config = dict(
    dataset='rendered dice on a table',
    crop_scale_min=0.8,
    targets=['dice'],
    depths=[5, 5, 5],
    kernel_size=3,
    widths=[64, 96, 144],
    label_smoothing=0.1,
    loss='cross_entropy',
    residual_init='zero_last',
    steps=13600,
)
Rows from block 10 of a small image classifier, named by matrix and row number. Rows with one number belong to one channel. Each number is 128 + 32 x the weight over its row's rms, rounded and kept within 0 to 255. All counts start at 0.
After each channel's rows are labels from the 100 images, of 14976, where the channel reaches its highest value: "top examples" is what is common among them; "colour at peak" is the nearest of a few named colours to the mean colour under the peak. Only what is clearly more common there than usual is listed. The data: rendered dice on a table.
# convs0: first 3x3 conv, stride 2 (model.blocks.10.convs.0.weight, 144x96x3x3, each kernel summed), inputs 0-95
# convs1: second 3x3 conv (model.blocks.10.convs.1.weight, 144x144x3x3, transposed, each kernel summed), outputs 0-143

convs0.121 [129 130 131 180 130 155 127 149 141 207 118 130 136 141 133 128 132 132 132 129 134 128 124 129 119  49 130 144 133 127 141 130 127 222 137 118 143  95 128 140 237 142 134 115 172 130 135 134 139 129 139 130 137 125 129 113 132 132 162 142 121 139 126 104 146 132 130 134 132 255 135 168 130 135 158 181 127 122 142 143 126 130 136 130 122 124 155 132 128 133 126 130 124 131 133 128]
convs1.121 [116  89  99 147 105 130 165  91 116 115 131 160 118 113 111  70  20 106 131 147   0 146 138  87 224 115 131 129 110 118  73  88 155 174 128 118  99  83 140 107 107 138 117 115  83 110 103 147 143  91  94 158 152  79 168 129 128 101  92 104  59 135 106 131 128 101 121  87 152 100 147 131 131 135  66 122 147 133 134  92 131 111 134 113 129 165 135 115 126  97 150 139 129 137 164 120  87 208 117 136  68 161 125 111  68 130 152 123  55 102  87 128 102 124 114  67 112 125 132 106 117  96 115 134  97 137 116  90  98 119 135  97 139 130  97 134  75 120  92 116 133 111 122 183]
top examples: white die
colour at peak: pink

convs0.96 [140 123 154 198 140 199 128 120 180 134 131 213 126 117 125 134 130 118 172 141 148 138 116 134 123 131 128 145 127 128 139 128 129 116 141  62 125 140 127 156 154 116 134 119 156 132 130 144 127 159 127 115 255 121 127 120 153 190 133 126 129 129 128 126 122 143 151 176 133 206 136 170 127 137 241 119 149 101 129 125 105  82 165 128 125 154 146 125 128 113 137 123 129 104 126 173]
convs1.96 [148 126 139 128  83 113 132  93 120 113 132 127 124 107 129  78 116 112 126 146   9 147 129 174 132 108 137 129  89 125 106 134 147 153 123 138 124 148  92 157  76 144 111 120 110 184  85 148 134 128 109 102 120 146 166 130 116  99 116 103 126 130 114 140  52  69 114  52 171  92 137 105 106 132 120 114 134 142 129 110 147 126 141  99  12  87 147 156 128  99 161 139 125 127 136 125  78 177 137 131 119 127  85 101  91 129  87 111  93 125  68 164 106 105  66  16  90 123 164  91  85 172 134 105  83 148 114  98  89 127 140  82 127 133  74 174 119 120 138 123  90  89 129 191]
top examples: white die
colour at peak: pink

convs0.61 [112  97 124 127 109 128 107  64 115 109 127 141  99 129 134 153 124 101 157 123 106 120 102  29 200 101 134 118 130 151 212 122 114 130  76  85 129 101 104 102 124 128 107 148 144 114  90 119 108 140 150 105 112  64 116 141 119 126 228 127 106 110 125 155  53 130  99 140  86 128  53 116  41 135  69 117 120 141 113 121 120 137 146  83 126 162 158 145 134 131  91  95 122 134  73 127]
convs1.61 [115 120 146 131 180 119 129  63 111 198 129 118 102 162  96  63 113 116 115 145 120 150 115  78 101  96 118 178 125 137 127 153 112 141 125 123  98 123  44 203  77 106 130 123 105 107 137 143 138 129  75 120 166  90  91 121 127 185 122 105 131 123 117 108 131 108 124   0 118 139 123 153 105 127 119 151  85 111 110 135 128 146 115 119 102 132 130 125  80 114 137 132 132  88 159 162 101 160 128 121 100 126  98 123  98  77  97 124 142 122  90 143 139 118  92 101   7 108  46 123 133 116 151 112 150 134 163 102 114 123 134  86  82 132 123 119 128 111 128 125 167  53 133 116]
top examples: one on top
colour at peak: grey

convs0.14 [119 145 138 132 136  80 125 176 126 136 118 126 167 110 114 135 255 151 145 122 126 130 161 179  99 108 166  89 140 126 135 124 114 126 121  82 122 123 115 123 112 131 122 136 126 118 110 137 138 143 139 171 132 115 151 232 175 112 183 101 200 146 128 107 151  89 111 111 108 136 127 117 122 137 110 140 105 132 139 157 127  68 152 117 149 144 132 142 152 130 127 113 158  83  54 128]
convs1.14 [121 105 150 132 117  91 124  91 122 129 134 121 121  83 147 125 109 146 136 140  10 144 118  98 158 149 126 127 163 134 120  89 134 133 131 121  83 133 146 119  91 134 165 124 111 121 119 111 114 128 143 114 255 117 163 128 135  77  90  60 127 128 133 128 126 119 148  89 166 126 132 118 123 134 109  68 131 219 125  82 144 102 123 193  72 107 131 142 122  85 132 132  72 131 179 126 105 129 145 169 174 144 119 123 134 127  98 117  92 114  91 126 110 107 106  88 114 128 130  77  94 134  61 123 117 130 108 112 134 126 130  63 131 134 104 147  95  84 132 130 120 122 183 179]
top examples: yellow die
colour at peak: brown

convs0.67 [125 163 117 134 104 168 137 156 170 152 104 119 119 123 138 125 114 175 161 147 149 108 137 124 207 150 129 228 167 176 136 127 124 154 113 158 152 140 128 120 120 123 135 119 153 121 140 121 169 117 129 140 131 130 145 101  94 118 175 172 131 161 100 109 144 155 163 132 130 140 125 141 155 148 112 142 117  99 135 103 130 113 122 171 118 201 143 121 123 136 255 156 129   0 114 132]
convs1.67 [143 127 125  98 133 120 141 115 124 157 128  17 126  86 126  75 142 136 135 109 139 115 133 137 126 131 102 140  98 115 123 164 194 115 124  95 127 138 120 182 111 102 126 137 125 126 126 127 142 141 130  57  83 155  95 128 128 113 107 123 184 130 143 134 127 123 182  95 114 114 126 127  41 117  91 123 102 123  78 141 125 121 133 114 153 160 124 132 130 110 120 129 131 128 126 130 133  54 120 118  42 120  98 133 255 137 138 120 122 125 110 132 130 116   0 230 138 134 124 148 118 101 143 122 111 151 148 116 127 123 142 178 127 141 117 132 127 126 206 134 106 119 132 118]
top examples: yellow die
colour at peak: black

convs0.83 [124  71 135 131 152 134 130 125 116 119 132 215 114 132 168 148 124 105 141 122 158 120 130 167 128 121 130 127 127 129 141 138 121 153 167  83 136 122  84 141 149 112 143 124 239 148 140 121 125 121 162 143 122 102 129 124 119 174 240  53 126 136  94 127 131 117 130 127 129 177 126 129 155 170 134 124 126 136 188 131  91 121 138 121 128 136 255 123 123 124 109 118 121 122 103 128]
convs1.83 [136 121 157 136 105  85 209 125 115 128 131 126 187  78 118  93  79 113 141 158 102 120 151 104  69 102 217 128 122 120 102 127 140 150 127 129  99  89 144 158  32 126 134  70  74  32 110 136 121 127  68 110 128 125 135 131 130  87 105 137 129 132 130 128 118  88 109 122 159 134 125 123 102 131  98 126 122 119 143  88 150 133 121 138 121 128 180 114 122  92 133 141 133 141 130 149  52 191 120 141 130 153 141 107 120 133 107 121 103 132  46 167 130 104  42  65  53  92 135 101 117 125 112 138  92 164 103  92 102 119 155  23 140 125  94 121 139 103 113 123  97  87 131 158]
top examples: yellow die
colour at peak: grey

convs0.98 [102 160 138 139 131 141  95 120 117 122 119 136 128 139 149 117 172 145 121  65  99  40 162 165 105 114  69 107  85 160 168 129  77 135 125 124 112  98 100 107 146 140 111 159 125 117 102  60 108 130 144 153 121 166 102 112 148 128 132 167 126 118 117  75 125 113  72  67  93 159 118  88 105 129   0 127 141 119 119 121  72 120 134  58 118 103 186 148 130 137 117  85 164 137 118 111]
convs1.98 [111  47 173 145 129 117 150 101 106 135 124 135 156  94  79 138 151 205  88  79 155 122 144 109  36 113 123 118 121 139 140 130 142 139 138  95 112 140 120 105 121 175 123 106 138 139  87 132 141 123 218 136 135 125 131 138 146 130 147  94 108 169 127 122 130  73 170 188 132 139 145 184 139 132 123 112 143 134 162 110 128 130 114 113 123 108 133 130 138 147 134 115 139 167  96 119 162 111 115 144 195 144 175 134 118 128 126 149 115 128 147   0 102 117 112 124 157 108 141 142 136  97 100 120 126 127 104  88  64 237 137 154 118 135 130 139 127 114 107 117 123 153 122 131]
top examples: yellow die
colour at peak: grey

convs0.141 [125  33 156 161 176 128 119 121 129 141 127 158 112  62 128 163 124 101 124 122 139 133 135 137 112  93 143 137 112 104 129 184  38 149 128  72 181  70  73 121 140 136 128 133 126  87 115 129 103 118 111  98 132  88 115 128 141 178 179 114 128 123 121  74 136 130 125 131 105 185 123 151 107 124 179 129 167 103 253 124  91 123 140 114 153 129 133 165 119  93  58 129 134 104 126 111]
convs1.141 [146 107 147 134  45 107 147  32 127 131 145 144 129  97  62 112  69 102 147 139   0 156 144 100 121 114 114 128 100 124 122 136 118 152 129 125 116 110 150 140  66 130 119 169  98 101 127 146 121 129  80 132 212 131 125 133 139 146 124  97 125 130 120 124 105  84 107 102 157 159 122 137 140 141 120 130 114 143  71 103 166 120 116  14 120 129 148 139 133 134 141 139 126 132 195 152  29 125 129 136 128 158 128 121  86 133 138 120 122 131 137 129  91 115  64  61  63  70 137 110 106 136 118 112 101 173 124 108 122 130 143  79 109 179  71 132 135  96  97  97 112 149 134 135]
top examples: yellow die; white die
colour at peak: yellow

convs0.37 [126 131 168 204 172 138  94 106 157 178  71 160 115 129 120 136 127 226 126 138 115 119 129 134 127  91 106 185 124 126 136 157 117 137  94 119 160 118 110 108 130 137 116 130 129 110 109 120 121 161 141 118 193 183 117 134 207 158 110 201 114 114 121  71  85 132  99 110 122 194  83 110 114 147 118 142 181 124 109  85 119 128 230 118 129 127 128 173 134 185 129  96 152 137 117 148]
convs1.37 [183 101 142 137  90 117 132  89 130 114 148 114 133 110 123 147  77 121 121 135 129 115 125  39  60  99 125 135  90 107 114 140 114 153 122 105 118 126 124 146  90 123 104 150 132  18  56 128 114  97  93 109  94 110 133 126 132 116  57 122  16 123 116 128 114 108 141  64 198 143 145 138 113 157 106 173  90 123 123 145 134 129 112 116  89 121 116 152 146  89 179 142 113 122 134  95  55 182 142 109 128 129 147  99  45 113 120 110 144 129 168 127 108 125  53  95  82 118 140 122  84 101 112  69 155 165 123 120 128 119 189 100 114 153 100 146 127  65 129 100 105  94 128 161]
top examples: one on top; white die
colour at peak: pink

convs0.31 [121  60 154 172 131 158 131 125 143 245 115 139 120 104 111 138 149 140 116 121 112 122 116 128 107 107 152 158  65 134 151 135 113 171 124  43 149 108 126 124 145 140 120 125 140 124 127 105 121 152 125 142 163 124 128 150 153 134 119 117 100 117 117 158  95 123 106 168 117 255 108 162 128 129 128 162 165 126 133 126 118 124 136 122 126 129 131 145 131 114  37 131 114  69 101 122]
convs1.31 [109  35 126 139 106 124 132  80 126 109 134 131 130  85 109  74  74 127 161 154  47 122 118  53 255 106 161 124 106 118 125  75 112 145 133 114 108  75 143 103  86 143  91 139  55  85 111 107 140 131 103 133 141 194 212 136 126  69 125 103  55 152 122 127 112 128 107  98 165 118 137 145 118 138 105 121 152 114 132 110 132 104 164 109 137 145 178 130 128  72 149 130  97 131 133 125  88 138 126 121 117 150 121 119  78 148 134 134 104 121  98  99  97 122 107 108 109 101 128 123 120 125 134  64 105 148  95 118  95 134 150 114 113 143 108 130 120 114 121 128  85  91 133 235]
top examples: white die
colour at peak: pink